Weights of a small text-conditioned image flow-matching model: 32-pixel images.
Rows from block 14 of the denoiser, named by matrix and row number. Rows with one number belong to one channel. Each number is 128 + 32 x the weight over its row's rms, rounded and kept within 0 to 255. All counts start at 0. After the name is the row's rms in percent of the matrix's.
# convs0: first 3x3 conv (model.decb.1.1.convs.0.weight, 128x128x3x3), inputs 100-109, a 3x3 kernel for each
# convs1: second 3x3 conv (model.decb.1.1.convs.1.weight, 128x128x3x3, transposed), outputs 100-109, a 3x3 kernel for each
convs0.81 097 [125 102  82 119 116 121 115  98 101 147 138 113 116 123 155 124 148 119 188 194 100 126 159 102 109 125 118 129 122 159 115 139 136 134 162 147 115 161 171 148 172  67 122 143 109  95  96 104 111 168 122  81 143 114  69 163 144 154 187  70 123  88 105 169 126 121 106 133 179  76  73 135 128 158 142 107 196 146 162 173 135 125 237  67 134 255  66  86  77  81]
convs1.81 112 [147 160 138 103  60 157  89  67  77  75 121 115 111  97 125 180 155 116 179 129 107  87  79 106 102 133 103  92  69 101 147  76 107 137 102 199 136  82 141 137 107 148 170 129 147 148 132 155 114  67  74 133 179 154 133 106 148 112 135 130 152 179 161  89 107 126  89 175 143 128 170 143 105  87 121  79  76  93  77 115 148 116  99 123 163  71  92 151 133 119]
convs0.82 095 [218 126  73 170 193 138 161 147 155 140 165 127 152 112 126 131 159 165 120 112 119 135 145 157 156 156 103  97 151 111 171 173 100 111  80 101 111 101  11 155  79 111 127 123  99  96 127  52  59 125 109 111 113 128 108  92 107 146 132 101 102 109 154 111 174 134  77 130 119 147 136 128 134  86 177 112  94 175  88 118 126 122 144 155  43 121 139 143 102 137]
convs1.82 087 [108 141 119 133 167  43 159 133  96 115 106 124 126 138  97  75 144 110  98 118 145 156 138 120 118  83 114  92 191 129  82  64 108 111 102 131 133 120  98 151 106 153 163 150 198 108  97 106 172 137  71 164 194 138 121 111 178 124 100 157 141 155 177 113 114 111 139 171 169 102 114 154 149 131 201  76 134 139 117 194 150 179 162 131 155 101 173 101 121 144]
convs0.83 102 [119 133 180  75 157 208 145 155 184 130 104 102  47  67 101 144 149 157 138 143 163  71 126 183  68 101 135 138  95 136 136 105 107 137  88  80 100 104 120  99 136 133 117 119 115 136 106 112 115 142 117 111 101 110 128 142  80 159 173 133 156 140 175 130 135 104 175  96   0 163 121  81  98 155 135  85 126 139 181 150 129 135  92 113 142 118  48 107  48  86]
convs1.83 090 [134  92 112 142  75 111 107 119 126 116 154 110 168 161 132 148 141 105 109 134 136 125 145 172 115 145 112 147 108 113 147 134 111 130 125  94 178 109 126 151 122 140 132 128 168 205 145 118 148 118  65 109 120  59 103 127 132 130 102 111 129 127 166 164 150 115 152 120 116 116  86  93 132 108  81  97 141 131 125 128 121 107 145  94 206 211  89 128 134  98]
convs0.84 099 [137 117 153 132 141 131 123 140  90 107 130 132 127 103  88 123 111 149  87 104 152 140  98  80 175 144  87 122  80  96 140 183 112  78 148  63 181 153 151 134 109  67 115 192 119  80 144 133 137 113 151 149 155 139 135  86 112 165  30  85 173 172 100 114 188 186 112 121  73 169 110 118 144 152 151 133 167 110 189 138  92 119  69 127 169  89  71 187 217 102]
convs1.84 094 [111 205 172  88  87 143 162 186 122 144  93 124 143 139 195 132 115 132 162 159 102 177 113 141 124 107 121 162 108 156  77  72 102  96 174 137 119  82  82 147  82 113 110 120 176 143 147 148 149  67 143  89 102 156 184 143 132 133 136  67 151 123 117 101  94 124 135 120 163 117  88 136 122  94 149 168  61  59 135 106  89 152 116 143 192 124  78 142 151 168]
convs0.85 093 [145 101 167 189 113  93 188  66 170 159 186 146 158 168 134 150 117 130 152 155 131 132 151 149 156 148 169  85 128 139  83 138 148 103 127 176 123 173 106 129 157  81 150  95 121 138 124 127 109 135 146 142 137  90 178 145 113 143 133 193 131 109 168 129 133 130  80 145 130 135 179 154 113 152 125 186 156 152 164 117 126 140 114 100 102 110 132 221 137 153]
convs1.85 091 [ 72 121 117 157  77  95  86  68 103 128  98 140 177 118  95 106 169  98  89  65  63 136  87  78 128 153 121 150  95  51  54  91 126 125 151 141 165 131  77 122  72 104 146 162 103  91 147 201 153 135 137 122 112 143 102 128 114 148 124 109 149 138  97 149 109 115 184 113 135 220 163 118 145 119  64 183 101  45 142  96  96 107 118 109 168 176 159 140 129 104]
convs0.86 094 [132 164 132 112 169 127 123 137 125 125 124 146 165 187 141 105 199 121 114 134 131 151 160 141 131 157 131 107 121 143  96  83 102 160 151 147 174  58  71 132  59  40 112 140  89 150 142 139 128  57 105 144  91 114 197 161 168 175 133 111 149 144 157 163 165 152 174 170 126 111 119 104 153 120 118 115 115 135 109 116 128 143 164 157  91  96 171 169 174 138]
convs1.86 098 [ 85 158 149 130  87 146  48  80 151 153  93 131 126  81 135  86 160 108 100 115 126 133  74 158 157 145 141  91 149 136 124 126 140 151 103 134 113  94 104  69 130 171 130 165 193 139 155 115 191 189  86 135 166 152 114  85 119 118  65 109 124  79 120  88  98 119  87 138 105 115 115 148  99 122 139 103  72 173 149  82 116 150 132  63 115 134 119  98  58 179]
convs0.87 096 [164 137  89 105 147  86 120 141  95 152 185 125 177 166  94 168 152 101 112  65  98 139 124  84 112 143 158 120 148 149 168 143 118 140 110 115  21 116  98  91  96  78  68 190  95 162 135 141 139 153 123 127 101 128 190 107 116 146  97 100 138 107 160 150  76  90 202 117 137 166 108 159 136  97 110 137 101 120  98 152 121 110  65 151 152 151 165 133 157 144]
convs1.87 090 [147 132  92 127  86 171 114 136 181 136 149 118 138 115 117 117 140 147  91 166 105 161 211 158  90  78 190  88 150 150  68  86 177 190 180 141 162  70 115 155  98 108 112 146  96 107 128 101 147 189 151 137 147 155 111 144 154 145 154 145 143 145 131 126 131 115 131 142 159 106 186  98 109 119 154 123 105 114 123 100 102 142 159 100 139 150 138 133 121 143]
convs0.88 098 [145 123 109 164 168 148 130 131 190 119 133 129 138 130 123 151 119 117 106 148 124 132 143 114 113 144 156  80 158 124 105  99 127 154 164 169  96 146 131  96 112 105 160 132  34 104  83 116 147 176 172 126 120 139 127  67 181 122  86  79 130 169 107 165 170 125 133 147 147 115 175 133 112 124 112 110  96 142  93 178 103 140 100 116 125 185 210 147 130 172]
convs1.88 087 [117 145  80 112 158  56  94 145  81  89 155  68  89 139 112 139  96 157 149 108 145 134 189 164 109 113  97  82  82  95  92 117 189 161 106 155  79  92  76 108 114 100 142 159 103 127 147 198 197 131 144 149 106 140 145  85 167 160 122 130 136 162  96 184  75  78 153 146  84  70 139  46 110 204 157 103 115  96 147  81 130 115 136 161 115  96  77 135 112  65]
convs0.89 095 [131 173 168  99 121  86 122 147 193  99 150 123 123 174 164 115 130  90 134 134  94 114 121  96  82 129 135 103  82  88 138 117 156 151 149 179  79 123 154 154 164 171 111  75 164 120 140 126 173 194 170 138 146 138 141 125 128 173 161 115 109 116 118 176 120 134 140 114  77 102 128 129 123 172 150 155 175 126 131 158 151 161 165 151 141  68 120 114  60 121]
convs1.89 104 [103  65  92 120 127 145  93  69  83 136  76  67 142 101 102  67 123 128 115 132 124 116 122 167 186 133 134 154 143 123  47  92 123 151 151 135 107  56  56 136 168 119 169 161 126  99  84  97 164 158 160 161 131 107 112 123 146 161 112 100 174 135 162 167 136 125 175 198 150  79  89 102 135 115 105 108  70  99 146 120 101 158 159 165 124 120  61 118 119 104]
convs0.90 099 [ 91 120 127 130 129 117 132 169 129 106 114 147 107  95 103  89  99 107 183 127  76  46 130 147  46 151 183 127 150  80 139 135 102 125  84 118  91  75 140 138 165 122  98 176 113 119 176 104 127 177 107 160 157  79 101 124 156 148 145 130 128 160 165 171  88 136 131  88 125  52  22  91 168 131  43  83  99  87 127 179 182  89 122 216  67 210 235  43 211 192]
convs1.90 090 [112 188 175 113  72 101 138 104 117 128 121  88 108 131  84 122 163 125 180 184 128  82 114 141 170 158 149 135 134 132 137 102 167 112 135 195  82 127 134 140 154  90 157 202 111 159 105 118 205 116 169 123 131 145 154 106 139 123 108 138 147 165 143 144 142 130 139 157 158 106 129 107 110 121 108 163 132 104 145  95 108 122 170 116  60  98  82 127 100 144]
convs0.91 122 [144 115  93 168 110 100 130 108 113  75  96 189  79 128 163 154 174 157  97 129 184 103 150 172 116 140 158 108 139 142 145 141 140 144 146 145 175 157 108 121  93 122  67  82 139 157 126  65 118 123 121 106 117 136 119 118 132  93 118 128 111 132 124 131 128 120 143 123 113 107 117 112 117 104  92 114 104 138  88 117 147 134 140 139 158 117 128 126  90 137]
convs1.91 155 [124 158 100 156 134  98 143 148  81  96  88 161 143 134 169 157 112 104 112 183 145 143 117 122 146 138 162 129 108  58 151 121  89 117 122 138 174  94 108  69 117 191  55 150 170 124 127 155 115 124 108 157 138 141 126 134 163 204 122  85 160 161 108 144 132 160 109 139 152 143 149  81 160 133 116 118  95  83  76 120 166 127 140 132 138 158 148 159 155 137]
convs0.92 088 [121 135 120 130 102 103 153 103 143 154 122 130 124 121 105 138 171 154 178 111 138 130 118 132 133 109 115 126 150 136 159 187  99 116  98 111  92 108  75  93 111 102 110 173 129 137 150 115 153 208 133 174 139  96 108  92 116  93  82 143  93  92 170 160 136 140 131 134  96 140 128  91  63 138  95  94 143 115  96 147 106 109 104  50 139 125 127 153  67 100]
convs1.92 076 [163 128 131 162 117 134 139 101  92 150 128 133 138  89 105 123 137  93 157 118 114 118 129  82 133  75  95 116  93  64 112  84 109 109 136 123 137 148 185 162  87 100 121 116 125 149 147 181 140 140 124 129 140 119 150 124 152 154 133 202 187 138 115 157 138 108 143 118 129 153 129 146 129 107 120 122 141 127 130 113 117 159 135 141 156 117 147 165  98  75]
convs0.93 105 [190 183  73 108 142 124  59 141 161 104  86 121 153 191 115 161 169 142 150 175 105 128 126  94 118 108 132 124 115 157 104 114 122 157 194 150  87   4  72  92  62 102 120 164  78 168 165 164 151  83 147 149 119 142 141 134 164  95 104 153 124 110 102  45 142 120 127 172 162 120  82 100 162 190 107  88 152 142 147 162 152 144  91  85 141  55  72 140  80 119]
convs1.93 114 [134 125  91 114 144 161  79 117 111  90 135 176  72  91  96 108 229 141 103 124 149 165 118 148  75  27 182 102  94 122 100  79 166 190 212 171 128 169 113 164 165 150  65 113 134 111  68 137 135  76  94  88  75  96  69 164 167  78 128 224  66  68 140 208 132 173 105 124 164  83 112 156 123 148 149  94 160 142  70  94 128 150 126 140 166 162 143 185 128 104]
convs0.94 099 [165 133  55 124 108  90 120 119 143 148 148 119  74 154 129 109 172 119 154 115 107 222 201 117 103 182 102  96  92 122  94 117 162 147 140 149 136 131 104 186  92 138 110  92 179 107 155 133 113 126 157 110 144 116 120  88 138 151 135 119 158 154 132 171 127 101 128 166 108  99 113 104 141 125 152 128 167 133 110 170  83 186 126 161 127 155  95 140 223  77]
convs1.94 089 [113 123 108 163 105 163 161 137 147 136  99 143 150 126 141 121 166  99 136 101 109  67 121 150 129 127 175 125 145 172 161 163 187 173  95 131 139 109 137 185 139  67  97 115  86  94 152 138  71 125  63 101  96 109 173 111  63 203 185 153 132 136 150 106 104 131 103 117 133 109 100 152 146 114 138 186 137 175 180 164  99 185 143 136 156 104 141 106  71 107]
convs0.95 098 [ 73 189 135 155 118 130 169 171  99 111 141 131 161 152 140 131 102  65  84  89 140 107 147 106 168 146  80 170 128 103 151 132 170 160 168 127  79  82 133 142 194  87 139 174  86 164 105 139 130 106 106 134 162 132  96 146 126 144  81  78  91 123 132  83 142 135 124 133 120  82 130 103 141 146 149 104 193 136 171 135 106 170 178 131 110 130 100 122 101  90]
convs1.95 110 [ 89 107 105 104 147 182 120 175 113 191 161 152 140 121 129 153 135 130 133 103 131 117 136 124 152 158 136 136 102  94 211 110  88  99 107 160 129 132 158 157 148 149 113 154 139 106 112 102 136 172 118 129 101 127 152  97 139 156 141 115 128 151 185  74 138 114 128 102 197 102 138 152 132  94 119 172 133 128  72 129  84  81 162 144 122  14 144 111 142 182]
convs0.96 100 [144 131 113 139  94 126 159 151 160 121 119 136 127  89 143 123 115 111 117 148 126 116 116 120 136 155 146 125 144 126 124 144 134 132 109 126 186 126  87 114 149 109  70 104  89  82 102  93 117 126 124 102  99 120 133  80 130 142 111 106 126 144 115 140 161  96 104 127 151 129  76 158  71 111 139 127 121 110 158 172 103  93  72 120 136 120 188 145  76  85]
convs1.96 099 [ 52 124 100 113  48 109 139 140 186 144 149 163 178 107 142  85 159 141 124 139 184 149  97 121 165  56 130 138 133  99 138 130 125 107 142 124 145 170  90 211 113 118 120 124  44 142 106 144 174 175 130  69  95  93 158 139 119 133 121 157  95 123 116 120 176 141 150 148 113 153 165 136 148 140 223 146 178 138 156 175 181 174 185 134  97 149 140 145 137 112]
convs0.97 094 [ 99 135 135 120 119  95 136 179 129  69  81  76 107 142 164 122 129  69 125 130 137  97 121  85  83 135  86 101 162  91 147 163 166  69 134 145 113 120 104 141 128 100 127 142  96 189 196 138 184 155  90 148 147 106 174 108 115 161  99  99 136 121 181 139 126 116  68 151 129  76 127  83 119 148 113 156 156 146 157 155 130 146  99 100 109  94  58  97 127 103]
convs1.97 094 [114 115  86 116  66  97  67  54 117 121  74 102 106 153 212 146 133 170 123 161 101 111 157 147  88 161 116 124 134 138  84 109 120 158 155 156 134 101 134  94 127 128 114 178 147 125 142  75 127  80  79 143  70  50 143 119  99 154  84 140 143 106 123 118 129 150 193 155 147 143  92 141  86  89 104 129 125 118 158  95 147 141 131 156  99  64 109 116 133 158]
convs0.98 090 [120 113 124 109 118 149  89 115 159 130 128 112 135 140 118 124 118 136 131  33  63 103  16  72  76  24  98 120 146 120 137 192 144 105 150  99 124 150 145 119 151 140 112 170 145 125 148 136 138 188 129 120 149 112 140 137 151 113 131 156  87 102 139 116 161 137 107 160 138 102 144 115 143 133 121 124 111 105 122 109 113 140 101 132 157 125 157 153  89 128]
convs1.98 105 [136  90 133 115  72 128 153 162 170 110  72  96 149 115 112 157 153 117 108  78 118 136  90 139 196 192 185 137 149 166 100 152 155 145 157 158  63 114 117 109 156 140 124 165 154 123 172 118 127 202 123 127 156 125 122 149 135 134 167 107 126 138 121 110 132 105 122 153 110 130 158 133 148 162  98 100  96  67  84  99 106 112 179 144 119 151 147 155 187 175]
convs0.99 105 [120 115 148 135 124 119 116 113 169 130  63  97 167 105 153 119 115 125  50 121 144  93 127 157 128 123 203 135 139 115 123 116 154 124  93  85 114 186 153 113 151  98 124 106 100 130  86  93 114 162 139 152 109  77 152 164 162  91 144 132  98 132 123 143 128 110 153 152  88 120 147 143 170 162 102 121 177 169 119 136  96 110 138 108 109 149 131 114 125 141]
convs1.99 093 [112 192 209  95 140 146 105 168 123 101  97 150  92  27 101 157 186 130 134  85  95 135 121 131 117 136 149  92 205 123  87 172  53 102 105  87 133 123 173 169 116 129 123 117  92 149 148 158 117  81 129 141  74 128 134  98 108 170 107 162 167  89 129  85 155 185 140 116 126 194 149  72 168 110 123 131 165 118 111  91  98 126 118 104 125 165 124 140 210 186]
convs0.100 108 [ 96 147 176  78 173 183 118  61 101 127 134 101 126 144 123 111 151  72 148 107 143  90 148  97  89 188  97 137 151  89 137 156 134 137 139 138 132 153 148 120 119 125 118 196 157 123 158 146 124 163 136 141 102  92  74 122 140 104 109 131  98  86 142 154 117 123 120 115  81  89 112 100 132 138 176  67 163 165 103 150 113 145 128 104 188 132 130 132  90 122]
convs1.100 106 [161 152 175 142  81 143 140 147 133 176 107 100 227 139  89 126  61 152 111 123 171  93 131  91  69 159  85  89  74 131 154 159 232  92  78 105  92 126 149 159 152 164 121 154 115 119  90 134 152 137 169 177 114 126 127 168 182 108 127  95 129 116 147 107 146 139 160 154 105 131 173 163 136  74 100 130 126  93  92  66 105 125  72 158  96 120 128 148 168 107]
convs0.101 095 [104 163 121 107 120  92  59 186 125 183 175 121 162 141 118 147 113  98 134 155 108 105 112 142 149 167 119 118 126 111 109 114  64 120 127 105 145  37 101 115 153 201 122 145 167 155 175 154 142  77 163 137  91 119 190 169 121 147 104 119 145 140 163  86 134 138 110 167 151 116 153 123 136 106 113 145 107 131 156 111 165 136 134 148 134  83  31 165 175 104]
convs1.101 085 [111  94 149 148  10 125 162  78 157 135  51 160 215 109 121 171  96  84  67 109 133  77 107 183  90  91 117 129 125  92  77 141 154 103 112  76 150 122 177  76 112 141 188 172 125  93 102 139 198 136 163 137 120 182 157 134  91 145 127 158  65 106 148 100 100 103  95  63  99  94 125 121 113  44 101 106 107 168  76 122  79 148 180 131 180 119 102 157 152 128]
convs0.102 102 [ 95 104 168 102 130 128 109 133 131 140 138 114 111 108 111 105 101 123 123 120 163 108 137 119  87 145 136 104 112 120 102 167 138  73 111 134 103 167 107 125 155  95 145 102 131 116  81 122 149 115 126  68  87 124 143  81 175  99  95 181 160 136 160  74 105 150  87 167 158 185 135 181  55 103 156 107  50 103 104 105 113 152  98  20 131 140 121 116 104 119]
convs1.102 093 [100 144 168  97  77 177  77 125 114 187 160 101 162 118 101 106  54 135 114 162 165 105 114 116  96 108 115 158 101 144 127 160 184  94  88 136 153 115 113 110  89 158 114 154 137 114  83  92 114 151 179 212  90  95 115 146 191  95 123 163 121 142 119  87 130 114 130 100 141 167 160 126  90  84 153 139 168 147 121  71 151 189 152 128 165 135 102 183 137 124]
convs0.103 092 [145 113 120 158  67 156 140 101  89 142 132 132  99 125 118 134 130 139 148 120 118 141 153 132 145 173 151 127 127 140  99 105 123 141 175 122 170 155  96 193 147  95 125 123  59 124 103 165 125 114 141 120 132 132  97  69 120  96  61 172 131  87 140 138  89  95 117  84 110 125 110 125 152 133 170 158 103 136 159 112 125 108 143 146 107 164 145  81  50 114]
convs1.103 095 [117  92 125 156 137 144 133 157  88 139  91 130 128 176 155 157 125  98 138 108  92 124 117 107 156  87 126 157 137 110 127 132  88 136 144 165 121  86 115 100  65  62  86 102 112 148 120 162 139 106 132 194 144 115 105 127  63  86 160 175  88 118 151 137  58 146 166  63 160 147  89 164 132 134 185  76 140 143 121 159  80 158 116 109 125 129 134 107 111  64]
convs0.104 121 [105 113 104 194 155 105 179 178 114 100 122  93  77 141 149 103 112 146 145 147 102 146 158 150 146 113 120 135 119 157 162 131 192 106 123 168 182  50 120 116  77 153 198  84 125 116 120 123 156 118 148 144 111 158 154  97 143 161 112 135 151 135 139 135 169  79 154 121 101  98 125 137  85 101 160 136 131 158 162 153 119  85 121 119  65  74 127  69 114  59]
convs1.104 141 [124 200 120  94 140 122 111 200 124 118 127 168  97  37 193 192 101 148 132 102 131 159  91 112 183 125 107 116 147 169  97 171 150 107 114 120 157 188 115 131 149 120 137 221 110 116  77 101 124  71 152 120 104 164 155 103 162 107 173  83  69 165 140 127  95 112 127  97 145 113  90 131 143  84 139 171   7 149 163  34 159 168 104 123 146 111 115  97 118 159]
convs0.105 100 [129 143 120 170 143 118 113  90 179 134 168 141 127 176 109 132 131 156 170 138 177 148 105 102 152 119 104 123 139 108  80 161 135 114 120 115 124 116 165 177 148  92 139 128  31 144 194 195  78 117 151 105 143 173 136 149 129  74  90 126  93 180 117 130  93 118 132 156 117 193  42 132 138 184 126 166 165 110 121 147 140 114 111 113  58 123 132 146 121 201]
convs1.105 086 [ 89 131 161  86  58 100 120 123 128 147 167 148 109 162 106 100  99  79 145 163 114  79 146 117 110 131 101  59  83 113 118 125 154 177 148 131 165 128 124  59 131 115 141 204 154 125  87 104 101 137 181 105 109 126 139 134 196 143 160 146 124 115 104  99 118  59 160 162 121 111 110 105 120 144  99 164 171 142 121 103 169 150 159 187 121 114 132 143 124 182]
convs0.106 101 [142  78  97  88  98 135 126 138  93 143 132 147 160 145 131 123 146 147 113 107 111 102 140 110 170 135 138 142 111 139 148 125  99 146 123 103 166 130  29  48 147  91  20 131 104  97 128 145 110 132 124 142 140  62 116 136 140  95  61 136  82  79  93 115  97 122 138 142 162 151 138 112 156 113  73 148 117 105 149 169 118  89 198 102  84 140  89  78  58 114]
convs1.106 114 [ 98 186 119 185  94 101  95 162 136  80 140 156 141 127 174 112 125 147 102  83 114  47 133  51  96 117 140 160 123 162 149  94 156 102 115  88 181 137 118 170 154 168 137 165 119  58 158 133 135 127 133 159  92 105 180 142 152 157 181 109 140 125 127 133 129 179 188 148 166 136 134 123  91 141 113 153  90  64 170 150 119 103  77 164 151 144 126 193  97 114]
convs0.107 103 [177 171 100  96 141 155  93  77 119 146 103  69 137 135 110 125 162 110 126 140 136 147 152 153 130 120 122 156 147 164 127 108 128 137 144 152 106  67 157  86 142 140  91 135 137 104 102 102 167 132 149 161 128 160 147 171 134 135 135 140 148 112 180 115  96  61 143 158 138  99 155 136 160 149 180  97 135 165 143 153 123 137 153 162 129  94 102  73  81 101]
convs1.107 096 [134 122 153 190 126 146 188 153 161 133 146 163 127 121 172  83 115  96 138 146 151 147  95 159 139 138 127  79 134 189 124 113 124 144 167 177  71  99 106 114 139 126 114  96 144 115 130 167 103 175 155 128  82  69  91  74  77 106 103 119 121 110 121 155 165 135 171 123  80 140 102  66 138 113 113 127 140  90 168 206 119 130 148 116 138 155 124 143 136 115]
convs0.108 102 [120 107 132  95  73 136 132  80 136 122 108 153 159 129 173 158  87 135 131 155 118 142 129 114 167 105 139 115 141 118 133 127  70 195 130 141 120 144  60  44 101 140 149  62  97 123 172 136  84 156 103 114 163 132 137 163 101 145 151  69 140 142 167 114 121 168 160 142 172 140 152 142 157  63 100 157 119 171 118 142 173 128 178 136  89  96 117 176  85 119]
convs1.108 111 [104 102 104 151 196 118 100  91 139 127 134 145  86 121 164 109 104 143 137 116 161  80 113 141  94  82 142 148 122 136 141  58 132 162 129 169 146 171 101 171 116 127 141 188 162 130 157 147 167 136 113 100 140 126 136 133 144 126 172 143 114 132 193  85 105 165 115 132 194  93 171 176 130  97 108  51 143 125  71 134 150 138 110 202 151 138 146 182 122 194]
convs0.109 103 [ 97 154 108 101 123 144 147  87 153 175 125  92  97 120 127 129 162 166 125 140 139 107 123 159 109  85 129 141 128 133 107 152 125 138 209 168  98 133 121 112  32 137  61 106 154 176 123 152 109 134 170 155 130 121 120  80  97 127 134 140 131 117 136 126 147 150 113 111 139 108  88 125  89 104  93 114 144 179 178 185 137 122 109 178 164  98 136 217  55 114]
convs1.109 107 [ 98 129 122 164 188 136  92 126  90 132 101  69 169  83 102 168 153 103 113 186 112  86  80 104 163 164 162 116 121 104  77 136 146  72 109 111 152 197 168 150 126 132  96 122  91  95 149 121 121 213 125 131 122  88 107 165 150 137 102 118 110 154 103 109 134  98  62 149  69 145 117 106 144 150 107 143 125 154 149  92 116 198 159 153 171 131  68 132 157 169]
convs0.110 094 [106 168 127  87 152 118 108 109 104 175 164 119 145 156 117 122 137  99 111 101  77  99  81  78 139  69  92 135 145 144 155 131  83  73 107 134 106  95 140  59 119 153 145 212 203 134 107 161  95  83 149 105  85 102 113 158 117 121 149 142 107 117 105 133 111  89 129 111  92  82  98  88 102 101  64 143 125  72 155 140 111 187 176 152 165 133 175 158 153 185]
convs1.110 085 [131 131 150 183 118 151  78  53 115 105 109  82  85  57  42 128  89  93 101 130 148 162 160 123 110 144 130 149 116  98 167 120 110 119 103 124 124  98 118  76  78 182 164 131 161 148 138 148 107  94 140 127 163 141 134 120 144 111 120 131 146 116 152  86 104 160 179 174 169 184 138 110  91  88 111 123 151 179  77 148 127 106 145 114 119 147  39 172 177  90]
convs0.111 114 [113 154 111 119 135 163 125  79  95 126 142 125 137 151  82 142 129 110 136 157 138 124 119 142  94 114 137 122 111 142 102 103 121 159 155 122 123 158 187  73  73  79  99 136 191 135 166 139 161 145 125 112 118 147  71  98 128 139 147 108 107 109 100 168 131  80 139 189 136 120 161  88 156 133  98 128 136 122 143 152 112 122  76 151 166 170  97 149 220  90]
convs1.111 115 [108 156 134 121 171 115 141 170 119  64  22  94 120 111 112  84 103 130 173 136  76 130 135 115 139 137 129 151 115 150 148 141 142 144 117 124 141  91 141  98 147 208 115 119 215 103 105  65 103 135 127 177 144 127 181 108 146 220 118 138 152 151 169 127  84 139 141 111 136 119 151 139 141 109 204 166  86  97 119 145 147  83 126 129  80  65  88 156 148 188]
convs0.112 100 [121  60 139  90  83 166 129 108 156  94 134 145 118 135 116 146 117 145 115 193 130 139 179  89 145 161 100 141 154  68 129 163 109 113 133 101 132 143 125 110 174 136 122 204 101  99 121 110 137 157 143 107 110 115 137 136 187 129 110 157 124 165 141  99 117 132  96 124 169  77 154 153 123 117 140 125 131 125 143 107 102  42 109 140 114 155 123 106 142 130]
convs1.112 090 [110 153 156  89 141 182  94  86 136 100 163 118 152 124 122 105 130 201 146 102 161 152  58  99 150  60 132 106  73 162 169 173 196 141 135 162 113  96  71  87 109 159 111 192 169 116 139 198 136  98  98 127 120 141 106 123 179 170 142 110 103  99 106 137 131 150  44 117 137 116 151  76 114 144 170 131 182  65 117 167 130 124  84 105 109  97  59 147  96 104]
convs0.113 096 [176 107  70 158 105  98 153 169 151 139 141  96  93 141 107 169 166 181 127 134 121 142 132 136 148 138 119 126 134 132  84 107 175 132 144 162 142 154 192  90  93 169 137 135  89 185 166 180 155 152 113 125  95  91 123 105 138 135 135 163 103 101 126 135 154 117 141 179  97  91 120  59  98 158 146 160  97 141 230 148 167 114 153 207 175 118 109 151  92 126]
convs1.113 087 [103  83  90  80 104 114 129 178 116  95  89  97 119 120 109 169 104 147 126 109 160  82 179 213 174 153 152 157 141 141 140 125  96  85 101 150 160 136 147 186 149 152 134  82  47 160 139 179 122 146  92 125 135 103  67 109 125  95 140 159 125 127  84 102  75  86 131 117 119 121 118 145 149 124 107 158 163 157 177 153 129 135 168 119 125 163 142  74  90 123]
convs0.114 098 [ 92 131 149 102 115 183 135  84 146 151 121 168 186 156 136 134 113 153 103  88  92 125 144 117 105 102 122 132 118  95 118 126 135  96 127 137 123  96 145 136 123 103  61  83  74  93 140 116 106 163 156  99 100 124 128 144 128 160 167 107 132 123 129 129 143 142 185 204 121 131 152 156 133 132 104 105 127  95 119 159 164 138 156 121 144 116 149 107  83 152]
convs1.114 095 [184 159  95 165 107  72 122  86 142 180 149  77 111 167 111 126 161 164 121 103 179 184 117 144 137 158 139 136 135 153 104 170 177 160 142 123 123 147 146 103 115 126 167 126 142 142 151 144 113 144 179 117 125 117 117 109 138 180 128 116 168 122 151 118  80  98 111  84  74 144  84  93 117 109 174  93  94 132 198 149 139 106 168 167 109 133 165  74  55 166]
convs0.115 105 [153 131 146 115 155 147 118 164 137 101 177 165 156 161 108 115 132 142 120 153 125 110 119 129 134 152 114 173 113 138 113 135 143 188 153  84 168 112 103  80 155 140  37 171 108 144 164 120 125 104 125 122 111 129  91 125 149 183 157 129 130  83  91 169 162 126 124 187 174  97  60  73  92 133 124 131 162 106 109 115 146 170 178 136 112 116 172 156 145 154]
convs1.115 116 [110 154 109 147 159 164 154 120  82 172 129  63  65 104  57 104 133 146 150 140  86 150 133 165  90 113 165  91 158 148 135 166  89 182 145 127 164 124  98 110 130 161 130 156 156  82 108 165 182 178 123 128  84 135 174 117 113 132  83 175 150 134 144 178 156 165 124  81 135 125 156  88  79 132 143 199 175 113 110 122 150 133 105 144  66  96 121 189  98 123]
convs0.116 099 [130 117 124 102 151 168  76 179 103 196 150 121 147  88 149 152 120 110  88 138 146 106 110 162 136 131 151 153 145 155 139 137 127 138 133 107  57  68 189 195 128 140 177 107 166 118 110 163 156  88 142 148 145  80 180 201 132 144 115 109 140  85 143 136 156 108 140 109 141  62 161 145 122 158 128 137  91 124 133  99 159  50 134 103  85 106 124 181  61 160]
convs1.116 094 [117  76  86 102 117 147 164 105 143  97 167 105 184 149 119 128 143 114  96 157 121 153  88 112 169 116 157 120 104 114 110 134 117 102  90 126 159 114 116  94 159  63  56 129 126 120 117 120 150 157 140  77 122 143 140 118 128 171 104  90 158 117 169 106 113  78 109 148 135 141 137 107  86 124 165 182 118 149 163 102 164 142 158  58 153 165  94 158  99 161]
convs0.117 110 [148 113 134 160 126  94 142 142 143 101 131 176 138 100 109 219 145  87 104 133 143 127 116 145 158 107 122 118 152  96 137 165 125 108 127 100 105  82 130 115  65 109 181  80  69 140  94 112  89 119 122 105 111 113 114  99 107 100 144  58  93 146  82 126 118 100 110 113 126 131 139 132 127 141 123 103 132 105 125 117 115 103  61 107  77  40 131  83  63 107]
convs1.117 113 [112 111  67 105 165 118 152 178 185 129 164 110 122 199 197 132 165 187 124 138 199 146 113 128 128 137 136 121 139 133 146 156 106 135 122 132 161 177 160 149 188 151 171 144 116 113 109  87 140 148 138 150 125 105 116 136 184 112  60 177 138 156 152  98 123 120 162  52  98 122 101 150 126 163 149 111 108 138 108 103 133 145 112 100 129 125  92 133 153 185]
convs0.118 099 [106 112 142 135 168 154 123 135 155 143 146 137  57  78  91  77 130 100 126 129 151 107 106 149  89 110  99 126 148 124 128 124 125 125  95  87 115 121 111 150 132 125  97 139 117  83 113 128 122 118 128 109 131 120 106 125 108 100 102  92  94  98 103  97 113 174 114 150 179 116 121 117 112 100  91 114  74 109 156 169  93  99 139 121 156 138  68 170 181 121]
convs1.118 099 [147  91 115 141 115  85 145  69 142  56 118 135 118 175 175  92 163 157 100 104 166 138 144 147 120 118 184 139 131 138 117 196 156 111 127 191 137 161 173 122 167 166 109  98 166 150 130 153 120  93 143 127 128 126 117 127 174 154 154 134 138 117 141 158 139 136  77 107 146 150 155 141 166  93 115 200 202 167 184 141 130  99 117 119  94 101 120 136 174 130]